config.yaml
train_examples: 78125
noise_aug: 0.002
n_mels: 64
vocab_size: 50
embed_dim: 256
encoder_bias: "all"
encoder_moe: "top_k"
encoder_expert_mlp_ratio: 1
text_encoder_inner_norm: false
Rows from block 3 of the audio encoder of a small contrastive audio-text model, named by matrix and row number. Rows with one number within an expert belong to one neuron, the router's apart. Each number is 128 + 32 x the weight over its row's rms, rounded and kept within 0 to 255. All counts start at 0. Numbers have three digits each. After the name is the row's rms in percent of the matrix's.
Before each expert's rows are labels from the 100 clips, of 14976, where the router gives the expert most weight on average: "responds to" is what is common among them; "band" is the frequency band that holds the peak. Only what is clearly more common there than usual is listed. The data: struck, bounced, scraped and rolled objects made by modal synthesis.
# router: router (encoder.blocks.3.mlp.router.weight, 16x96), inputs 0-95
# gate: expert gate (encoder.blocks.3.mlp.gate, 16x96x96), inputs 0-95
# up: expert up (encoder.blocks.3.mlp.up, 16x96x96), inputs 0-95
# down: expert down (encoder.blocks.3.mlp.down, 16x96x96, transposed), outputs 0-95

# expert 5
responds to: steel-like damping; bar; shape: ring
band: 1000 to 2000 Hz
router.5 099:127124107139145164112161155083119155110091096160154105089108157172109148137173173173129206132150149117060152124113072155130154140076113118108103091132141114142084104087172120108129168176114118172086120109097190162073128176142155128097081092095101060115130069092096112174127163171126127088
gate.0 107:107158120164086119141098141180152090205221094160144111109122134155175128134065131070076127116148104126085122088142099123124132149107099148117139112150093126131120136142134112115126122148116131031161090165142106090118195185160097156133159154144123133153161142163142133044089142071175145130
up.0 100:214071113127165154096109079119118118105139140174071125139142155145174154076131126151165162168172114145140152173135092095163135123107085107132092135114140113086108172170148143049124115077149126140099128091127155201127076120146156141191114103076179083082175121097127162165126131107127100156
down.0 111:150152104110137099116122138130152106070106143115106112109148117162102107172166131121122134093125135123107099169139083100080129122176110108192169120072160131066102107093205103107116157181056071115104089200160072154172178126116148101155119164095121145096112119165083105146174157155150115074
gate.1 064:116136142144156124097186116086105131143139151057139220189177162128123088208105084105121120176097095104132104123114125122105188035101090080136100138090110141176102088133144132138156141145088115095120137113133128089104127113116165160116127126116154139162142167105144178161122113088197121170
up.1 064:118066116159153133137176103085100132108145139074117211166156167118095101158072092111200105153078054105136127106126145162106175094111077125146112138102173140213124114153121090164142140128102154119131184132164150135085125080117142185148157118113145153148148150107159179150086092108149143134
down.1 075:141103073086159151126114122134129085117159111171117111136106104094134159100090134123097134123203125161109117171098179079196090143062129154132095167125094163122133133127099156137073054119143176120137126075069118141185177165144098120185106154147134103144152121088133114108192109078160181148
gate.2 089:182148154089168130097085108140091149153133115112075143165156130151106141123165141139105128099207162122160140119115177074157123105122125089128092204116177136056145157140118141105124168062174108132090155113146068139136108141120100099144099136133194117111177147108113132208167154142072107179
up.2 084:176140135150103165159115109110191167230054133159144110132138117225128140166135152185124103113139139119150155124133146153108088126140139109107124115111180174058103110102143077103109115139111085176120174139130142129097140160155145091114120182100141147080205101119120166163143096122170143122
down.2 088:101187149110116046140117151152147093171158159084137109173141132133161139139071119113124135167094129117123176124149166144197128080154113149130133089133137135177101162170175137117138177169102201176105111150136186095102116066109119130159152073143150056149078131126109128113144164109086181105
gate.3 091:188092154149180127112136090123140085068094096150023081133098185141112138117164136162180125121104057131143117087159078101166148121119160139083114181116094100118190161184119162106130140111142147146153127158159120123149128156141119113142121087136218158119139144141123175155101118141175135155
up.3 091:134079139123138128138111102017125122096061108134073119098078174123097133143209172150101153108146120087132140134135096076141137172101152144071130148115077095118198126138088181151099147158102133145103116136133152115150153145169121074086121203141145142193148108121142140141097098156136131095
down.3 090:123173149156093123170162150147147098132155157159161196124130117098119175157079113094112087130105106145134145123174107150136092103117128087139134115172102114160121118107120134153174078134176131096185187108082096103125140107109125157082153154196121185154137118132196093060084046077157161127

# expert 4
responds to: one hit; striker: soft
band: 500 to 1000 Hz; 1000 to 2000 Hz
router.4 103:103138154109177140100101088095103158136127102122146133060099140123096127128173185145176218089125126091049121144130084127176141125083129130097149078134141087125107086090115133138154147199100132149079094133104195159105146140111151151110073117117139059108127098144121113182124170169149125080
gate.0 080:126170170124148118160140129096116131143078110069152150169124155126103097176151133164104117106142102067144135155085154103078123108127125033101121144139151090116099134155108181194142197142089129105134138170154124097115123118148102163083120107171128162093144151161151124132071102140117250114
up.0 072:099138107126132114155133181155189132127139158129137147147119077128119086138122119127139104129124200174136080129146168095138136136123095152139128109080126221068110052056187143095121054137133091139124070128106120104077167141127128076151134136150135174169125149151103102150159120158193073129
down.0 085:127111116137135144146111125143132183229167180073180146106144130171094195099102181155072156115148143180125140184102132136127135131113138098095115083164160152105098123119122076129079152125125103131157154085085195144133154166125134132166107162116154074121206123123155101164154084154163107115
gate.1 096:134151172111150060151203078085161163063121122131030190140126107134109131191210149108134134139101118114130134151150131105109153110132146090131088116076135129179133155178110201163152146151078137172099155125148141127126089096080099167113132124128126153151150120158167119091111145140119119082
up.1 092:139123137149184097144176074095103095059172087151057165101171137115125159149167154090161170121159115128078139173119066103125154132091121125114115111109125068184141124158106167158218110182074147134088145123122140154108131089086118167139106093106151120155171125160164129120104138101133157081
down.1 098:124170129104124136191190147090122089042066120162063183121096142089153085159170092121144148113108135048147130134106085075125124097125162139143135160093113113139141122149094163180162107120105104130113160125133067141181144133162159143112139150139099180181095104128152174089100094082140111116
gate.2 101:158131142122112132123125121139127133102120152111081123161115169113098076131110113155182066120109114141176121098077146101201162060089158097083155187062124116108116099137093143106130151099199151160101125155128091099101185164089151082139091128177191141154111130149090089146097148168169151177
up.2 113:168102145118128129144122115139137112111108143108050107158133181095104073109110120167184079114128120168165118091100150088193151058098133115090122196072099125105130108123102143082135157091175157172109125140150092092102162129098154077155100103172194142169114154133068099169108135160157115166
down.2 111:107162103139112163119109197115139071186119114153193110104105160118088114145112102139162134050137111092105181100169112190094127147114160187121144120175071117174117099103109100146155118171132140115165095186122154120158087143170093133082156166118112108166169112125161125113106075096085186102
gate.3 096:187186132081118105142153133122103125132059155132104183112157128141120151118167112141123141181099174131116099087109108092152167141148161100145170120136131166154122186049166136107074090124122113169104152103107148149211104100115060058130123087122136133107114112083089114170186155144137077111
up.3 092:127142149117117136114105116142073105206118157097131079129087133128110122093141116132142129088104130091139132096118120114153120110179224154142173133171122152085125136120110065164043159117152083128124093162147152149197111121148135120160116162123186109126161113044138139134214158146109068125
down.3 092:189110146151135120111108166154169132103136097117096100128205084118155132147094109097146104206113144152131109156140154149178108117130091152150080108092094109134115120117117121098190130151143187174112071119071133103181079076151139099135132175150138112189075197115076120138164185088128116129

# expert 12
responds to: mains hum; repeated hits
band: 250 to 500 Hz
router.12 111:123133170102128136111099083169163139096177134184058142105165172104155110184155146091122161138123134118102100131119123076165170116097093101133082162128093085121145110179144149176176056124107140123109107083155046173116134069088180122105164145131121101124144178165123124088071149096141136146
gate.0 115:116138109093102064106120126141203184101115192157058139155183144106112135151170132104120122163104144129126125102101165094141165087150123075167065169090134132086142097131174157161127095124123085152100143120182079125146099085115157120097159178122066096156134192108110093104126162123080108156
up.0 120:109110151178145174143139108097086107178125074101202157106101113146153154097078124172122130107144101153152158159153109166097087163103131162083174074163127118185099135103090088102126161106154151098163116123072178136108139160151103151153070079105160163111159068128173145154117067119175118104
down.0 114:111131132063158101102144143080121088138094215136176090120042126090135129073140167148126163101180168105112134160107091080143130190110130157111160113127170139123095162083100159129096131138142138103080122149125196140127156185146093136218093103167121107102126078133126138146159093127150118125
gate.1 092:162125153130122139101057112133109142149144076120164167143172082160157160129084165138059133138158102124125128181093161129172062123110150044147129123079183127152112180144140131093146119138103141128124139087139137150165112088152113172171144122080111103082197122190123159182141171089145180126
up.1 085:055133132130108110161155170154123159119111135115130104136135139071115082164133096116153069110064151137149078072151144134088139112142113169120126188155119120145141077124104142161143111102176128130153120147127091080134167138120142129042112094197141216161058168116106100111124103196139110167
down.1 093:080141095091058132112191134099136085199042138106172119138057141118087114085105111168175131114146139090112126124142140130085159121130167179102180111144117143097093142079095104108078157138147110132139136171123170103178140177180135128144125140136139129119117080066138161164163103134070128097
gate.2 089:091110108147132130165088125085134109156158110125111107086103158129123152133186124152111163127101142134107140138113094110070160188127107165127131137171123093103161105150073149191161107108105104131109143153143077180172112107152140170133144185079137134179168185132221154078106076113137051082
up.2 088:065144154109069105185108163186099096136173093114185102111179115068138107114107121092138116059159152109106077142137126148139121136148118148122168141109126109131124112117146134149168111155138123129125096168106115088172201076125105081122175144194127184126075139232135117135153130131140169118
down.2 100:097184183098181104071075079141098164082113118194106085120143142091182131118156107074114123122113144119116095113104125119135091178132101179185105163155103122158183125129131164180159089103164178109098106120137089161190084120112103157068090126138118178085138156138114144104140130108104107163
gate.3 088:118137064147095123144092109085116117127083179112104137113100165155119150143185100144115160156063136120132167074153095093096182163147134168117105161124143112156104125114041147134125121074114099154146164189185117132099101184176103160142079127103120131169139171114196099090160062145130117135
up.3 093:158097071144190134128155123075139133108151104134077126099083129174122164123177132157134176174113141140137118163097129130109130178102112100123099109107150156119153143144135119138094143160043114126134166079137137171130095097132181167178117139047105087149193121075118157118083150132122056056
down.3 102:108086062126051104175152163137163137164117185071151150124088098143089163125104156192178127136117139150118177097137150174096182120167130107118099101121169168102090143100154057110094124142117090183146117130133138142065157148098127121135176107092088095156132075118134096131146166173086125105

# expert 0
responds to: size: large; reverberation; text has "room"; text has "reverberant"
band: 500 to 1000 Hz
router.0 102:099139138096175149119081112086072113135139093117136121067123152095084158115162165134168203103151133093050122153129097118211124126083110142073127098143156091128114084112133129139159109168091114164078135097116190172127179134151146146129065128098127077079146097127126120189159159136128137085
gate.0 104:147177113153138185156133180118077044084150101110144186180131164076106122121094113146115107107168113118144153159144157184162103076111129114107079146157114083114146138171096160128191134093177110124106182089092075165145132088139148139107095101083133113168136144095071166174131139117094111146
up.0 105:147108142127093073139131094136152173182102162149101078072132104177151112167144135100119173165091108186098098089112082080114173199156144141131132116113114168167086117085153106129078147162105149138174106156186162082096109151141120078151172159154140118113141122146167096047120114141147173097
down.0 102:112141057073127103147161146161113104111130159156152098105075127117145172148130149117095154160187146113069170120077149155078148165171086098117151117208143104066054184126135175166164157113157104092109121147112105152122173102152139120137090119128090083121105079115126169108141124135057111110
gate.1 102:162133172139099140132097217134122082070154141110115084131178096104116105142082129078143115143130092103107109136134115174155106072131163057147128092117107100130107141104208128077143152181111093097139075114111145120193126122131171085115153130146095111125027126099103098141145119160152173109
up.1 098:126127135157122121054119123199145127147140143175071116132182136158178150176063134111066160197152093176105107133091153128159122100117102135118129115119108115137126141129175119054117169138087172119120131141149141127117116090168197095134145114114132071057086128080067167142126162150164114155
down.1 099:145137142136169112073079104137164106114111155110095108171125180118168032121138102139102104114164124112160039140112140084094120119127106134139206160165095138086140143158143161098122127080140108096170107176133097142154089170182105126082158123168157157093100150100086172154151117149075117176
gate.2 081:070106127155129135128127179124076163164110193081103115121177136162080110186132118097129131120099103114114099100132136131145179106140058121102079130137106144126047088091165056132111124182085170170128136129197160108125144130155151092142157155114136136145089132081175096151174078168142104101
up.2 086:150120078101129143118154099145172134078095107136145185074075140123150175069177136141161178093152137120078142176115087142065124167122162143133143059132143103166194144131080127134107138114109088130078146106116128175133089144092125182097120085065080122130160150087097116090094123106098152087
down.2 085:097102106098110062156140104128179135085185067130124183101169118092182133115098113100130146144100150124115091124131115077138174123141126134117162161036175134135081114118087169135117105055139115129100166127147103124086166135108142180173082118156109115143131146211137118132137180147166167181
gate.3 091:166157121145079087163173153160143142126090167109189124135124075164131110104122131134116103140119159108131125140147141205077087122168156124158128051165130189169124150116185056096125146157144113145149099157064168139083094132078091099053135112113081127105095079097112103144105143137101108109
up.3 091:121126129092187147086069148154101137130197135120118089116135126124131115185088134104156135139169135198115072177111112100184137164082063156128124164129120094127062138136093165094109140158114203115121122096144125125156177131186143131162132140185176112142113206138108102128181099137155154161
down.3 090:148119150143126144153123108100154114113148096127079058162109192127143115048107089152173120145101084153146128143156084169106120065135141111128191100145134109108145181179122103091139138089154177135117115165131099144233125097122121144127172115130184138092104158146097207092166093138095106126